From a checkpoint of a small image captioner.
Model: encoder activation gelu_tanh, encoder moe top_k, encoder depths [3, 6, 6], decoder layers 6.
Rows from block 2 of the image encoder of a small image captioner, named by matrix and row number. Rows with one number belong to one neuron. Each number is 50 + 15 x the weight over its row's rms, rounded and kept within 0 to 99. All counts start at 0. After the name is the row's rms in percent of the matrix's.
After each neuron's rows are labels from the 100 images, of 14976, where the neuron reaches its highest value: "colour at peak" is the nearest of a few named colours to the mean colour under the peak. Only what is clearly more common there than usual is listed. The data: rendered made-up planets.
# fc1: MLP up (encoder.blocks.2.mlp.fc1.weight, 240x80), inputs 0-79
# fc2: MLP down (encoder.blocks.2.mlp.fc2.weight, 80x240, transposed), outputs 0-79

fc1.105 088:38 50 61 36 37 67 31 57 66 71 46 70 52 63 69 28 53 26 18 63 55 58 30 65 67 59 57 54 61 53 45 47 36 67 54 34 57 37 24 26 44 58 68 50 38 62 40 51 32 54 60 46 20 29 50 76 47 36 75 55 66 38 57 51 24 35 45 52 78 46 55 33 27 34 34 44 56 43 79 75
fc2.105 093:65 53 56 26 35 28 83 56 74 51 50 44 30 33 22 69 25 71 49 57 55 47 72 40 47 42 65 33 37 42 30 60 10 46 47 68 42 62 54 83 28 55 17 47 48 46 64 57 66 68 50 49 56 55 51 53 42 39 29 39 39 38 56 52 46 66 41 48 27 41 60 38 65 60 49 39 31 71 41 27
colour at peak: grey

fc1.149 090:46 53 41 57 71 28 40 40 37 49 66 74 43 50 72 37 54 51 66 42 68 65 69 10 43 58 36 44 41 47 59 53 27 60 51 51 68 45 74 59 28 52 65 43 54 60 49 28 71 57 60 66 18 52 61 35 53 77 84 69 58 59 46 64 40 52 53 56 80 81 57 42 51 51 31 23 25 57 53 56
fc2.149 100:45 37 45 83 27 45 35 65 57 42 41 13 66 58 25 67 48 55 38 45 61 51 57 58 52 26 68 39 60 80 48 66 59 78 39 43 42 60 31 29 32 31 53 37 47 74 35 20 61 44 45 48 79 36 39 56 41 39 38 61 48 58 65 48 70 31 35 41 53 52 38 35 50 70 66 78 33 42 60 35
colour at peak: red; brown

fc1.103 099:42 47 42 82 50 45 58 53 44 41 55 64 31 58 09 40 56 52 58 37 39 58 58 41 82 83 42 50 38 57 11 43 63 61 66 42 62 20 76 54 55 63 60 57 46 52 43 50 63 39 33 58 67 81 49 43 44 43 55 56 63 58 55 47 48 51 52 28 40 70 22 26 71 42 75 63 74 59 36 48
fc2.103 105:33 69 48 46 38 63 31 60 40 51 66 44 45 60 58 27 56 54 80 47 67 69 33 63 49 54 42 62 63 30 49 47 65 59 46 14 25 77 53 48 61 65 33 59 69 61 58 59 50 53 32 32 86 46 31 38 50 54 52 54 28 34 31 68 60 60 46 53 31 59 28 29 23 64 38 11 46 57 39 51
colour at peak: grey

fc1.140 092:41 42 46 67 54 22 36 41 57 25 47 40 61 30 54 40 50 47 50 43 37 43 72 29 65 50 49 56 59 44 58 37 51 27 59 60 51 70 65 33 65 28 46 33 38 63 52 55 27 78 46 68 58 75 27 55 75 45 40 63 25 80 48 59 32 52 36 59 59 35 68 13 76 31 29 37 64 61 47 37
fc2.140 088:38 40 60 50 65 51 68 65 28 45 67 68 70 68 52 61 60 46 50 49 52 55 69 54 49 06 38 78 33 35 54 41 49 32 63 68 71 53 56 42 34 42 46 38 33 35 55 56 65 29 58 40 68 40 68 19 54 57 50 59 37 53 42 64 36 66 36 30 49 58 50 67 26 64 63 32 31 68 96 53
colour at peak: pink; grey

fc1.128 105:50 51 37 74 30 58 62 42 42 74 53 34 55 49 51 60 46 68 46 61 48 35 28 75 22 57 55 68 38 48 42 64 76 48 79 57 61 56 55 71 66 45 25 36 62 30 45 37 78 61 37 63 33 37 45 47 33 63 54 71 72 49 60 53 64 46 44 59 38 51 30 62 62 62 69 24 41 22 77 19
fc2.128 116:46 49 71 37 68 59 81 40 55 45 40 54 52 36 39 35 24 40 60 11 75 45 57 23 59 20 36 47 42 44 66 38 30 50 55 77 51 26 49 36 43 60 31 74 33 42 61 58 61 51 29 53 57 56 39 28 43 37 57 57 27 71 51 34 33 29 19 58 61 77 53 32 54 53 51 48 47 65 52 35
colour at peak: brown

fc1.34 074:56 44 49 42 49 46 41 38 43 62 63 44 61 58 39 21 66 50 56 86 66 47 59 27 53 47 40 26 20 44 42 85 54 38 57 83 43 48 86 59 63 65 67 54 41 59 32 69 33 43 48 53 57 68 47 79 47 33 70 47 73 40 87 33 64 35 65 59 43 56 70 37 59 58 57 55 46 53 61 47
fc2.34 085:69 79 41 32 37 18 32 24 54 47 56 68 52 43 77 51 98 45 51 30 45 47 61 68 64 71 43 60 43 33 45 49 68 41 21 52 28 61 50 65 49 63 56 38 30 40 46 61 48 55 33 35 50 49 44 48 48 38 51 62 28 50 41 18 60 63 25 53 54 44 24 51 68 74 54 49 74 38 50 54
colour at peak: grey

fc1.0 125:53 73 41 76 57 35 71 59 52 52 29 59 60 45 56 57 53 83 64 65 53 09 56 34 47 36 28 85 38 45 47 80 43 47 57 59 65 51 50 50 66 63 35 33 34 48 23 41 41 18 50 31 48 43 45 55 39 75 29 56 67 45 43 50 52 37 49 36 46 80 34 67 46 69 61 32 70 58 53 47
fc2.0 145:18 60 81 44 79 70 65 72 59 55 44 34 22 31 55 38 44 41 40 54 55 30 40 47 44 70 71 72 30 35 51 69 87 34 52 56 30 48 61 25 30 59 40 38 36 65 68 80 51 42 67 58 54 58 59 53 33 39 38 48 36 58 52 36 59 46 37 39 50 67 41 50 47 48 72 32 45 75 62 50
colour at peak: brown; grey

fc1.111 093:78 26 79 91 57 69 37 53 40 44 84 57 61 36 61 57 48 65 41 66 57 62 66 69 51 54 34 24 58 34 61 47 46 52 50 59 54 64 57 26 53 33 71 46 32 35 46 58 31 57 44 58 53 56 59 61 57 52 54 37 46 50 76 45 80 20 60 59 56 62 25 76 56 60 49 35 30 70 43 50
fc2.111 070:51 69 51 44 35 26 40 50 53 54 55 56 34 45 85 40 76 58 51 36 33 14 27 26 44 48 76 60 30 77 35 26 52 59 35 53 84 28 30 40 41 51 48 58 48 55 23 49 32 58 59 36 69 38 24 56 49 43 48 41 68 66 65 68 69 51 59 30 62 49 59 67 65 40 35 44 39 49 54 49
colour at peak: grey

fc1.48 087:57 40 34 35 65 58 65 53 24 75 54 59 54 41 58 39 55 66 60 41 37 32 73 74 70 56 45 64 65 56 65 42 26 51 50 99 54 69 36 61 63 64 54 29 63 50 54 35 19 32 49 65 64 49 42 51 61 49 57 56 35 76 62 64 42 46 60 23 61 38 39 57 62 56 40 46 70 73 52 79
fc2.48 089:74 60 49 54 47 74 50 69 57 52 64 19 66 55 82 51 60 36 47 50 40 50 43 42 52 24 43 63 39 30 35 58 82 53 63 51 20 41 63 78 59 68 73 47 64 14 55 60 35 42 53 60 51 59 56 37 50 38 52 63 17 37 38 14 38 68 37 38 43 39 39 60 59 35 30 35 54 48 45 38
colour at peak: grey; brown

fc1.207 107:48 67 58 38 46 50 25 44 58 49 46 43 47 64 57 40 58 94 47 52 50 49 41 42 26 59 78 50 64 73 84 53 45 39 66 40 49 65 73 60 46 59 83 31 49 41 53 66 59 47 32 55 84 59 34 47 77 67 47 29 30 41 77 38 63 69 66 54 50 62 41 67 27 58 62 40 61 58 52 30
fc2.207 098:54 59 42 34 45 36 66 32 37 49 43 49 57 58 43 50 59 64 33 56 56 23 42 44 32 55 37 53 21 37 34 71 37 42 29 51 75 05 26 54 35 31 72 71 36 32 50 39 22 19 53 54 48 63 28 53 31 49 32 33 78 55 61 45 45 54 31 63 69 26 54 38 37 44 50 39 57 43 64 45
colour at peak: brown

fc1.204 083:41 40 32 39 39 56 73 35 49 59 24 67 79 75 86 59 43 23 26 42 33 43 67 55 63 59 44 58 34 50 49 21 47 73 51 55 33 57 57 50 46 59 50 56 49 45 37 47 49 37 35 46 35 52 32 66 42 43 42 57 44 81 72 77 46 50 32 66 45 61 23 53 45 16 36 30 67 63 67 56
fc2.204 087:63 74 47 37 48 33 36 47 44 42 77 49 42 31 04 55 46 32 36 54 49 80 43 41 38 32 72 59 51 74 39 82 24 47 62 48 50 64 54 59 50 40 50 58 51 46 16 48 60 43 40 73 38 70 49 54 60 66 63 46 51 44 16 31 56 63 67 32 70 46 43 63 64 65 58 40 28 46 41 32
colour at peak: pink

fc1.97 103:35 39 71 52 54 56 71 58 80 84 30 40 32 59 33 42 28 58 52 68 44 57 26 70 43 39 53 51 58 51 42 73 45 81 55 67 56 31 74 47 43 61 59 70 51 39 34 69 48 23 47 60 37 79 23 76 51 61 60 42 49 32 71 61 52 21 48 46 49 57 56 53 63 39 64 32 43 38 29 51
fc2.97 113:40 66 54 62 44 47 36 49 58 47 61 43 26 50 45 26 44 33 53 20 65 36 29 57 56 38 00 29 36 44 34 56 47 65 49 41 46 67 77 52 31 58 68 28 37 44 31 69 80 54 44 25 63 64 46 54 35 64 54 41 57 76 58 43 63 47 34 41 70 57 39 61 28 78 47 52 64 61 57 68
colour at peak: grey; brown

fc1.57 108:27 29 58 65 78 55 39 44 52 80 77 30 34 36 61 45 55 57 46 59 23 44 37 31 67 62 57 57 59 37 52 60 67 41 67 58 56 24 35 36 49 73 65 61 50 48 65 78 47 43 61 30 56 56 38 43 68 35 72 70 49 54 78 42 28 48 82 48 57 55 70 64 75 68 48 34 28 60 56 44
fc2.57 113:26 32 61 49 50 42 19 43 30 16 63 49 60 41 44 64 55 63 45 35 53 51 56 54 48 63 39 70 36 64 33 53 45 63 54 24 63 44 40 37 61 54 39 25 20 60 44 43 66 40 28 47 26 58 23 25 33 29 35 29 55 64 20 25 72 48 60 48 28 41 22 51 50 50 47 52 43 49 54 27
colour at peak: brown

fc1.31 102:53 64 44 53 57 86 45 30 36 47 43 52 48 61 54 43 40 54 36 58 41 23 41 18 60 66 80 44 53 40 66 41 61 41 65 68 43 62 64 73 39 46 44 60 58 41 45 37 84 52 60 53 46 43 79 73 37 61 52 57 60 34 66 55 66 12 48 14 43 59 56 65 57 33 66 55 66 80 68 54
fc2.31 092:64 53 70 55 60 40 68 50 30 56 54 42 64 66 36 67 36 45 71 55 73 70 72 23 58 51 52 54 69 65 81 32 65 71 51 66 26 45 51 48 49 56 17 65 34 52 67 60 58 69 58 37 29 51 42 36 33 62 66 44 55 49 35 32 47 14 44 35 52 84 42 68 32 37 60 54 43 28 43 43
colour at peak: brown

fc1.148 086:71 51 71 50 72 53 59 31 61 52 46 50 46 29 42 37 65 55 31 52 65 77 53 45 60 49 28 48 39 09 71 92 63 54 29 30 34 30 85 26 44 66 66 48 52 59 37 78 57 59 42 32 31 56 31 65 51 55 35 41 33 40 62 37 46 40 42 54 42 64 43 40 77 50 57 55 51 54 46 52
fc2.148 075:33 77 62 41 29 41 19 58 47 30 55 48 55 78 59 73 34 70 59 48 63 34 39 32 45 60 54 30 34 34 66 39 58 38 63 63 56 55 71 59 55 45 43 44 36 43 47 51 37 50 48 74 80 52 47 52 48 35 65 31 74 63 77 64 67 30 45 53 66 58 57 53 34 65 65 22 73 25 73 68
colour at peak: grey

fc1.193 141:42 68 35 58 32 53 36 56 65 37 84 21 47 65 51 88 29 51 62 61 62 43 40 24 49 67 48 59 67 63 78 55 47 58 44 43 44 52 17 74 62 61 51 46 48 69 43 66 69 70 50 43 66 44 33 61 65 65 49 90 13 38 60 52 47 60 68 44 56 37 46 42 46 51 63 39 42 67 52 45
fc2.193 134:70 38 65 37 35 51 18 30 60 68 39 66 48 35 52 55 80 80 51 30 56 40 18 72 46 59 48 30 51 67 36 49 41 70 51 68 61 33 49 55 41 31 72 50 54 28 64 49 23 29 76 57 64 75 29 55 77 54 49 44 67 65 44 38 54 68 48 36 34 39 50 75 39 45 52 47 47 33 45 59
colour at peak: green

fc1.165 110:21 45 57 51 55 48 46 46 33 13 60 65 69 36 44 32 41 51 48 54 41 66 56 41 25 51 31 62 61 57 44 41 77 14 64 55 39 45 28 55 47 54 56 40 46 71 67 42 40 53 46 46 38 39 26 31 57 69 43 39 25 44 73 78 46 46 44 71 46 36 99 52 69 66 41 55 46 61 49 37
fc2.165 117:33 39 57 38 30 59 73 51 58 58 30 59 27 35 74 34 38 39 57 78 39 67 66 36 58 21 34 46 67 26 36 53 70 61 66 66 32 56 83 32 55 12 57 55 45 28 59 51 48 58 38 57 57 62 41 41 70 46 32 51 61 52 33 61 38 25 60 70 68 47 47 46 63 51 47 34 71 30 32 42
colour at peak: brown; grey

fc1.92 089:86 63 65 61 45 45 54 39 70 82 34 47 43 68 43 73 52 39 43 52 36 59 80 41 73 56 54 58 45 60 73 61 59 46 58 51 51 29 35 55 57 15 39 47 56 77 55 49 70 53 44 67 50 35 43 39 63 64 41 55 83 66 39 63 72 33 65 43 45 71 67 46 55 51 24 35 51 86 36 54
fc2.92 086:56 27 27 47 49 27 69 73 39 48 43 31 69 31 44 42 34 57 39 65 24 25 43 25 41 51 43 54 77 46 22 30 22 68 69 33 36 44 38 59 52 66 45 66 52 43 30 46 55 46 48 54 21 72 69 32 55 40 32 57 38 48 66 68 67 55 62 41 73 44 51 44 69 28 60 47 45 24 40 49
colour at peak: pink; grey

fc1.100 084:71 55 34 65 55 69 51 72 30 50 48 43 41 40 53 50 44 64 35 55 27 27 67 20 57 48 10 31 67 51 40 42 62 71 69 66 62 50 60 37 80 59 28 55 45 42 37 63 47 68 25 37 42 69 52 40 52 45 22 48 53 61 28 58 61 52 82 31 39 81 54 51 27 37 47 53 69 54 50 46
fc2.100 101:48 47 22 37 65 53 52 55 38 40 57 55 70 59 59 40 45 40 39 71 38 49 44 46 32 62 97 49 27 66 54 54 50 52 43 66 73 47 73 51 31 67 63 12 71 45 52 66 50 25 39 70 48 21 46 46 46 55 58 56 32 41 24 44 40 35 30 58 28 69 21 46 63 59 48 38 65 26 51 59
colour at peak: brown

fc1.81 117:71 48 52 38 62 63 39 61 39 74 60 61 46 32 88 69 66 58 54 43 48 42 51 48 69 52 12 44 48 69 31 33 43 53 84 66 55 58 47 60 41 53 69 32 43 58 52 33 41 54 33 49 68 13 77 21 42 52 49 45 52 66 35 58 50 74 65 42 48 61 48 50 59 45 38 46 50 53 27 09
fc2.81 119:27 43 21 59 42 63 38 25 46 58 54 42 46 37 53 38 75 49 52 49 35 46 53 47 33 25 60 67 67 29 64 62 70 51 26 43 31 50 46 40 63 71 44 65 81 57 46 52 26 48 68 64 25 54 27 58 46 61 60 63 23 23 29 48 60 24 63 46 28 22 42 53 41 30 63 46 64 56 45 67
colour at peak: grey; brown

fc1.36 091:29 62 42 27 39 47 50 32 62 43 79 33 41 33 26 53 99 51 48 77 56 35 60 57 54 40 49 53 46 70 28 65 36 47 58 52 58 48 49 66 55 50 56 46 31 58 65 43 47 37 44 50 65 77 45 54 24 64 42 59 68 50 88 63 38 61 39 73 73 41 52 74 77 57 38 58 49 58 61 34
fc2.36 091:79 62 29 70 47 34 65 64 24 63 47 63 72 42 64 42 32 34 47 47 54 85 60 59 22 77 70 35 32 41 74 48 42 38 60 58 57 54 26 51 76 31 37 43 53 60 57 52 77 84 22 33 49 26 48 65 37 53 72 62 57 40 33 52 41 42 50 61 49 57 40 47 59 38 42 54 46 42 35 47
colour at peak: brown; grey

fc1.78 100:66 31 65 50 33 78 46 83 55 35 65 48 55 46 56 62 47 59 47 54 73 61 79 44 12 50 20 35 34 70 28 32 38 52 35 29 31 60 45 36 80 63 47 29 38 59 62 39 44 41 44 49 71 57 28 50 64 41 51 36 27 63 55 60 42 64 54 36 70 40 48 77 50 59 39 54 35 66 65 54
fc2.78 105:32 36 45 47 44 33 38 53 47 53 68 52 66 64 39 48 36 55 48 58 52 51 44 40 49 58 88 45 43 60 45 46 59 51 34 44 65 62 35 64 61 31 44 55 46 34 40 77 44 61 87 39 87 36 47 81 41 47 65 21 56 59 19 36 12 43 46 59 46 15 56 63 57 27 49 40 63 49 31 33
colour at peak: brown

fc1.175 100:47 42 39 56 61 44 54 50 78 44 66 50 31 40 65 51 30 74 53 28 27 14 52 40 60 48 60 83 57 65 74 76 30 44 63 51 57 55 42 87 53 59 50 50 63 38 67 56 53 56 57 50 39 22 48 65 58 63 55 85 46 41 69 43 75 72 35 45 64 49 35 61 63 46 28 24 49 46 45 67
fc2.175 105:50 35 53 50 55 58 61 72 41 63 39 37 62 43 55 71 62 55 75 36 50 54 50 60 40 68 31 33 50 32 29 35 70 50 30 48 31 43 31 56 50 76 75 34 29 33 26 52 26 39 58 77 81 72 42 30 57 21 40 51 52 30 52 54 56 24 70 34 42 44 62 57 44 39 66 33 68 37 71 45
colour at peak: grey

fc1.177 105:57 54 41 45 38 62 54 53 57 63 61 57 46 39 56 49 47 29 38 41 53 54 16 43 62 21 60 55 66 84 35 33 67 62 64 47 60 59 56 73 43 55 78 17 66 60 78 63 16 46 61 68 76 60 50 58 46 38 26 59 57 34 36 61 39 55 77 67 22 45 45 55 39 61 30 41 63 53 57 74
fc2.177 098:45 53 33 46 59 81 69 70 53 53 22 63 63 46 48 37 41 49 31 48 40 57 58 53 70 84 45 52 55 45 57 45 52 54 35 33 44 48 02 13 65 58 55 78 85 49 42 40 58 72 45 55 58 42 29 30 70 78 31 38 54 46 58 58 18 49 59 40 50 68 52 35 61 58 51 53 58 54 50 45
colour at peak: brown

fc1.231 102:21 39 57 45 49 44 53 46 66 65 67 31 54 58 37 25 67 38 67 42 59 66 66 49 67 24 38 77 56 28 54 49 30 51 62 77 53 64 31 71 36 32 37 32 45 44 41 33 53 72 41 56 57 62 41 25 52 21 31 58 45 76 57 63 45 75 53 71 57 07 50 31 65 42 51 50 51 54 44 41
fc2.231 116:59 38 77 52 53 43 43 68 31 52 48 74 52 31 53 52 64 41 75 68 47 50 61 58 45 67 55 78 56 24 67 31 77 33 73 76 40 46 77 47 60 53 42 63 49 39 63 62 55 41 42 49 59 07 58 51 41 52 50 30 47 51 49 44 60 48 29 49 58 62 84 44 43 40 81 23 32 62 48 27
colour at peak: white; pink